{"encoder_activation": "prelu", "decoder_layers": 8, "decoder_parallel_block": false, "decoder_positions": "learned", "lr": 0.0094, "orthogonalizer": "newton_schulz_5", "warmup_steps": 670}
Rows from block 3 of the text decoder, named by matrix and row number. Rows with one number belong to one attention dimension. Each number is 200 + 40 x the weight over its row's rms, rounded and kept within 0 to 999. All counts start at 0. After the name is the row's rms in percent of the matrix's.
# v: attention query, key and value (stacked) (decoder.blocks.3.attn.qkv.weight, 576x192, the v third), inputs 96-191
# proj: attention output (decoder.blocks.3.attn.proj.weight, 192x192, transposed), outputs 96-191
v.88,070,170,148,149,218,221,212,184,229,211,228,154,233,275,173,199,188,211,224,153,203,158,248,200,246,119,229,172,90,265,235,221,124,192,183,163,223,270,187,139,232,176,195,196,233,188,189,146,160,246,264,216,178,241,140,166,186,218,195,188,221,136,229,231,262,178,210,240,166,166,224,265,226,185,162,198,174,249,207,185,211,162,206,155,219,142,190,172,228,205,252,219,193,180,240,156,196
proj.88,067,183,265,233,152,183,159,183,167,248,258,225,172,217,171,289,197,183,206,175,240,234,133,203,201,208,202,202,204,162,177,169,235,153,161,233,164,221,279,239,188,208,186,158,228,231,173,221,171,204,187,206,275,155,276,202,183,249,196,213,208,181,250,218,210,180,250,219,177,252,210,131,235,220,259,204,229,171,197,179,188,246,237,216,175,212,165,174,215,207,132,219,192,119,195,146,149
v.89,078,232,247,258,183,212,209,236,179,137,194,237,217,136,193,177,194,202,192,194,217,207,237,239,163,217,117,246,230,170,202,218,225,242,136,190,217,205,260,166,179,151,237,239,266,204,176,123,198,239,156,264,223,186,254,169,289,237,176,172,250,226,163,206,212,172,203,205,113,232,129,182,201,208,121,256,210,168,152,166,185,253,205,203,141,260,177,182,228,179,238,236,226,97,232,242,184
proj.89,082,119,195,131,232,218,203,155,241,181,143,212,213,228,125,117,193,242,173,232,224,176,225,273,246,205,228,155,126,190,114,265,166,223,252,253,211,227,199,204,240,210,178,217,137,286,219,192,241,180,218,202,214,191,158,256,218,188,183,148,242,238,108,280,188,167,174,198,196,203,147,250,210,222,250,201,107,147,213,205,245,213,295,192,246,160,191,184,191,249,231,167,232,191,246,175,178
v.90,100,237,217,221,246,211,130,224,157,185,261,169,203,215,186,190,183,261,190,239,187,235,75,246,222,137,243,132,133,187,147,185,190,147,242,238,220,136,153,238,183,254,155,206,162,193,131,244,293,149,188,193,230,205,233,217,194,117,202,174,146,191,226,203,198,220,235,79,227,242,170,249,169,178,240,170,234,188,187,195,256,160,200,274,221,189,269,274,177,188,241,164,123,249,148,143,202
proj.90,105,233,110,168,222,199,191,170,209,236,145,174,262,146,269,220,186,222,190,193,199,155,256,164,198,240,146,206,178,243,223,131,195,172,176,109,217,202,213,218,138,240,223,185,268,148,210,233,162,219,242,165,122,189,175,214,243,201,222,171,180,167,208,147,174,217,140,270,242,183,236,103,261,223,153,195,178,209,199,203,171,233,230,164,193,218,248,231,256,180,188,171,223,176,196,218,234
v.91,094,258,161,216,163,191,233,190,163,200,165,256,208,239,206,186,154,240,129,178,123,225,95,236,212,202,195,197,195,134,228,187,169,158,297,189,228,215,235,215,161,231,238,213,229,151,242,204,172,198,207,271,187,196,203,209,205,203,201,137,175,211,141,199,221,187,135,280,218,164,253,246,120,181,193,270,276,166,160,197,139,251,189,238,184,254,159,205,207,185,147,173,163,203,239,274,185
proj.91,084,159,282,178,197,163,250,237,161,123,141,180,195,189,173,195,221,129,192,228,191,137,277,184,167,228,207,202,303,280,199,175,182,211,214,219,187,126,180,173,255,160,222,203,230,196,223,224,198,210,191,234,142,228,173,190,134,124,129,227,113,183,152,172,163,164,283,205,202,297,185,188,213,208,140,190,203,221,151,241,209,192,238,183,224,210,239,271,201,156,270,145,150,220,151,219,212
v.92,088,164,193,244,140,231,218,277,238,202,208,189,170,144,230,162,246,206,166,211,279,167,233,263,196,223,204,205,244,213,203,286,177,261,156,195,168,257,230,193,165,221,206,227,210,190,193,198,250,135,133,182,294,219,229,246,194,223,189,257,201,164,258,237,184,138,200,255,155,206,199,169,224,236,240,219,183,209,208,145,217,283,270,203,138,192,174,204,243,208,207,199,281,115,123,220,197
proj.92,095,225,194,183,230,192,207,171,172,192,185,246,202,137,157,197,187,256,188,208,201,204,159,203,158,181,209,247,231,185,147,224,172,124,185,199,154,151,192,210,236,205,188,183,203,251,285,123,189,198,197,169,180,238,170,164,226,149,219,140,193,247,158,288,190,227,128,189,205,216,198,221,147,227,168,182,159,186,222,220,228,113,193,269,198,240,179,224,155,322,159,228,219,284,235,218,179
v.93,088,216,167,209,206,225,211,133,141,208,270,161,238,209,213,229,150,227,233,143,192,190,176,159,205,203,186,216,193,206,180,284,220,184,195,269,184,177,98,244,241,207,183,200,179,180,94,298,197,215,188,175,146,200,204,231,176,152,237,146,196,211,259,157,252,262,226,162,263,188,141,229,155,130,236,155,176,224,216,192,213,178,241,136,260,210,236,235,166,172,223,201,135,218,244,166,224
proj.93,095,250,151,205,188,250,171,198,221,281,266,205,248,237,225,256,210,79,193,249,154,187,269,228,258,192,171,139,219,238,225,167,259,145,222,219,223,269,228,165,162,208,220,232,183,150,148,184,216,194,172,140,212,165,231,194,153,249,169,226,192,220,290,175,192,198,238,304,165,173,196,167,250,194,183,222,218,195,150,180,242,201,180,198,192,185,166,178,253,160,165,209,156,261,152,182,190
v.94,074,157,161,234,262,209,230,130,276,231,201,166,192,145,175,250,193,217,243,219,233,186,233,170,185,241,151,200,221,191,182,177,212,215,224,235,139,208,145,171,192,197,228,196,223,234,214,234,188,163,197,221,167,194,267,211,166,200,221,205,224,193,223,68,191,256,239,226,228,179,188,132,252,182,230,152,204,239,216,188,216,240,249,167,208,174,202,223,235,172,205,220,191,135,234,188,248
proj.94,081,271,179,224,205,275,178,176,240,233,268,171,250,255,226,226,271,151,234,253,194,221,242,211,261,220,220,164,214,213,204,209,208,214,158,258,251,229,230,137,172,181,218,256,126,191,180,159,191,191,175,134,186,145,175,172,227,258,212,242,202,230,296,249,251,199,217,206,188,160,176,208,144,127,188,260,221,192,199,181,232,86,153,229,250,212,236,185,175,202,192,202,205,223,171,158,202
v.95,082,186,166,146,201,152,213,199,251,201,207,150,230,146,206,231,158,147,205,142,199,172,295,159,213,210,171,229,224,214,183,188,233,177,198,240,178,206,143,165,152,160,267,209,238,178,180,265,169,200,210,167,176,178,229,289,219,213,177,206,238,173,255,107,177,201,202,246,225,167,132,174,229,176,253,162,191,185,201,229,248,202,199,121,223,214,219,242,271,186,215,160,165,107,255,129,247
proj.95,095,234,220,289,206,262,204,177,212,176,282,187,194,201,174,188,212,184,201,179,152,250,216,218,247,187,228,202,169,155,207,212,261,264,178,236,176,283,212,204,157,225,218,235,171,247,186,193,197,206,203,191,217,145,224,183,237,224,176,251,217,241,284,251,270,213,207,124,157,147,240,281,203,131,168,224,217,208,220,170,195,176,157,244,187,202,183,118,158,189,155,225,183,217,183,157,166
v.96,109,195,194,134,249,192,194,167,142,266,151,200,218,242,196,185,225,164,189,139,195,176,243,221,159,285,144,227,208,204,162,261,186,223,166,199,155,187,183,156,185,175,173,197,183,165,160,217,225,235,229,150,198,211,147,233,237,176,222,143,115,166,166,162,231,233,152,289,196,188,276,154,115,180,169,246,252,181,226,208,194,213,262,200,211,232,205,251,119,232,223,242,223,224,299,236,157
proj.96,101,198,229,226,232,185,224,194,215,194,245,215,201,222,153,219,176,192,197,161,257,237,152,190,217,172,189,186,202,193,257,217,202,182,127,193,151,182,257,207,226,251,211,176,180,143,220,199,168,223,167,178,210,197,230,193,84,202,147,265,182,236,209,284,219,159,273,218,260,234,105,214,222,235,205,164,220,225,151,178,145,194,150,253,157,201,160,202,174,267,175,155,200,213,135,208,162
v.97,088,248,218,227,232,195,226,257,226,160,148,171,167,121,160,266,257,208,213,223,238,160,142,187,230,158,252,213,235,188,182,140,263,169,188,237,193,210,216,190,226,259,158,171,212,177,210,233,149,160,230,263,225,208,158,140,236,188,147,116,222,259,235,199,214,159,205,132,150,154,181,232,267,188,162,191,219,122,178,222,282,161,186,208,205,148,229,146,196,191,213,157,205,217,164,169,177
proj.97,100,145,229,132,216,181,178,195,198,161,167,201,211,197,281,175,192,179,151,246,184,169,191,169,112,166,203,147,166,244,216,176,161,300,224,99,229,202,126,252,147,195,240,197,190,179,201,172,256,165,230,186,190,153,151,232,170,151,215,210,225,177,97,177,183,260,147,191,256,196,173,166,226,189,267,147,254,215,265,150,191,216,189,209,192,239,242,149,178,177,155,292,174,146,266,202,240
v.98,099,173,260,218,178,226,252,236,117,158,133,183,226,176,167,182,150,138,232,211,124,124,167,212,227,196,192,214,164,216,204,174,231,163,195,185,193,141,219,188,193,204,109,201,234,240,160,137,199,217,214,183,210,163,151,235,225,214,167,151,156,205,171,218,147,228,248,159,177,226,229,203,166,162,185,201,258,179,109,232,256,230,222,257,253,85,213,208,294,159,197,258,222,197,213,228,259
proj.98,086,200,169,151,215,166,127,161,174,181,211,178,188,200,196,233,249,251,190,117,221,292,179,125,224,187,148,129,179,227,229,196,231,217,254,212,161,236,225,218,253,167,202,156,140,274,257,224,188,148,220,202,236,202,243,218,177,181,216,245,239,85,174,168,218,220,200,184,153,255,155,169,167,191,229,163,227,224,240,259,200,259,204,212,236,217,204,162,193,176,158,207,205,171,220,170,217
v.99,096,206,237,229,211,218,175,229,161,177,124,148,157,146,175,259,248,95,240,221,159,133,181,248,193,162,204,199,208,221,239,221,224,267,182,184,203,203,185,236,224,244,249,231,188,220,141,237,187,180,227,118,197,229,200,214,247,162,152,98,233,238,210,267,236,124,206,164,169,223,216,272,158,188,139,157,197,195,202,203,264,171,241,208,164,228,256,168,147,209,220,285,135,207,223,217,207
proj.99,116,200,205,172,246,162,214,248,243,196,246,256,208,224,195,182,169,278,176,232,238,200,145,178,137,233,142,239,203,177,121,186,169,196,215,91,233,203,194,207,173,220,200,133,194,182,224,170,295,174,260,247,226,197,178,197,183,172,208,149,192,195,118,230,154,288,183,226,254,204,178,168,212,259,309,275,238,187,237,150,193,178,202,214,176,178,169,196,183,223,161,188,205,224,183,224,242
v.100,095,201,194,208,247,211,167,184,140,190,330,234,188,304,257,176,177,206,266,150,166,262,225,173,207,233,128,184,189,179,237,219,146,176,211,165,178,249,148,163,194,138,260,213,190,135,236,196,186,233,131,168,217,161,239,182,210,210,289,278,201,179,215,117,238,269,158,241,268,210,139,196,133,217,190,241,251,253,209,169,176,227,180,186,178,207,165,283,208,205,249,179,214,237,176,204,221
proj.100,104,238,162,221,182,246,212,174,243,212,180,156,174,175,124,188,267,199,156,204,221,219,238,272,252,259,277,223,215,227,203,193,258,211,197,287,184,208,294,169,180,224,195,255,214,269,169,205,173,246,181,228,171,232,249,186,205,219,123,244,174,209,248,267,230,163,248,211,133,235,259,197,239,153,120,193,156,206,159,240,154,161,244,201,192,224,134,156,260,107,206,207,204,149,206,197,172
v.101,087,259,187,193,216,266,220,240,292,125,190,144,205,126,177,207,224,191,191,234,247,176,206,266,207,109,300,157,192,207,188,195,162,218,144,238,207,236,180,209,213,254,266,172,224,162,171,281,194,222,198,119,224,199,148,120,198,181,234,172,189,166,280,212,288,150,238,135,165,145,219,202,203,205,224,171,204,269,170,261,249,134,222,219,169,168,252,145,177,260,155,183,141,245,215,167,195
proj.101,089,199,207,182,206,145,170,234,195,256,184,190,211,224,223,177,203,212,140,247,215,170,176,212,103,236,188,212,192,192,150,160,205,196,219,130,226,240,163,221,223,194,174,179,202,134,194,226,274,219,234,221,190,183,253,249,158,176,228,92,177,166,147,181,104,216,116,265,270,177,150,158,245,190,256,186,243,171,223,136,175,202,186,203,164,219,215,205,137,137,144,172,189,188,205,197,253
v.102,086,192,203,225,260,252,161,204,163,213,213,257,132,187,156,146,191,262,196,193,209,187,197,183,183,193,127,204,201,139,264,285,114,183,194,216,214,144,165,220,223,221,246,279,274,246,171,194,174,213,140,246,253,235,241,265,190,170,206,140,136,167,214,207,223,258,185,161,164,164,254,201,99,237,224,257,225,192,157,142,215,213,198,160,202,250,237,225,170,161,209,195,162,194,245,188,226
proj.102,082,204,131,143,128,153,188,140,240,226,234,160,230,176,202,174,239,233,278,195,201,198,224,248,252,208,221,145,162,254,214,207,262,155,206,211,149,334,304,127,191,156,199,232,203,192,159,233,172,271,216,182,127,170,137,198,153,145,145,248,187,232,194,266,235,116,185,247,260,191,187,207,236,154,203,211,186,213,191,224,149,258,233,199,164,213,249,140,232,273,178,177,229,207,206,218,267
v.103,078,152,185,177,142,215,168,178,252,150,223,229,219,319,204,204,208,214,254,183,281,198,254,184,182,172,274,154,207,176,227,189,177,186,252,223,201,217,259,198,223,172,242,184,111,200,262,194,224,196,119,119,225,254,175,170,132,190,249,184,204,204,265,201,256,217,153,210,231,186,155,239,164,164,200,231,142,213,226,235,195,133,196,230,177,216,243,153,139,217,215,129,207,186,202,175,227
proj.103,075,281,219,296,199,210,162,220,200,261,249,175,172,203,223,180,196,143,109,282,199,260,177,209,206,202,145,214,176,215,207,223,195,213,155,199,222,201,185,167,186,261,219,224,293,204,143,248,154,243,239,253,148,174,235,162,181,192,157,216,154,167,204,135,221,156,201,206,245,204,294,133,241,207,235,195,194,205,146,106,157,213,222,236,196,244,134,222,225,184,209,241,214,212,193,245,172
v.104,074,192,253,265,220,188,224,258,158,182,246,132,173,161,239,164,261,166,220,171,226,193,170,206,234,92,196,211,248,179,291,190,252,203,184,220,182,180,163,221,273,177,191,99,203,187,180,222,186,196,243,228,168,191,243,211,248,180,252,225,254,262,249,143,228,177,269,117,154,188,217,137,264,226,209,194,166,219,251,177,235,180,170,192,125,159,230,186,172,198,198,197,161,168,204,187,190
proj.104,077,172,163,124,162,219,174,181,248,208,125,189,239,185,228,161,225,235,218,302,185,169,191,134,159,249,197,216,124,144,155,224,159,273,257,150,172,239,154,187,176,240,227,256,280,183,248,153,255,216,188,203,142,195,206,143,160,162,160,202,220,204,130,205,130,240,176,246,287,146,180,218,209,200,164,185,206,196,237,229,175,192,228,198,147,271,206,160,239,165,160,184,250,161,236,161,274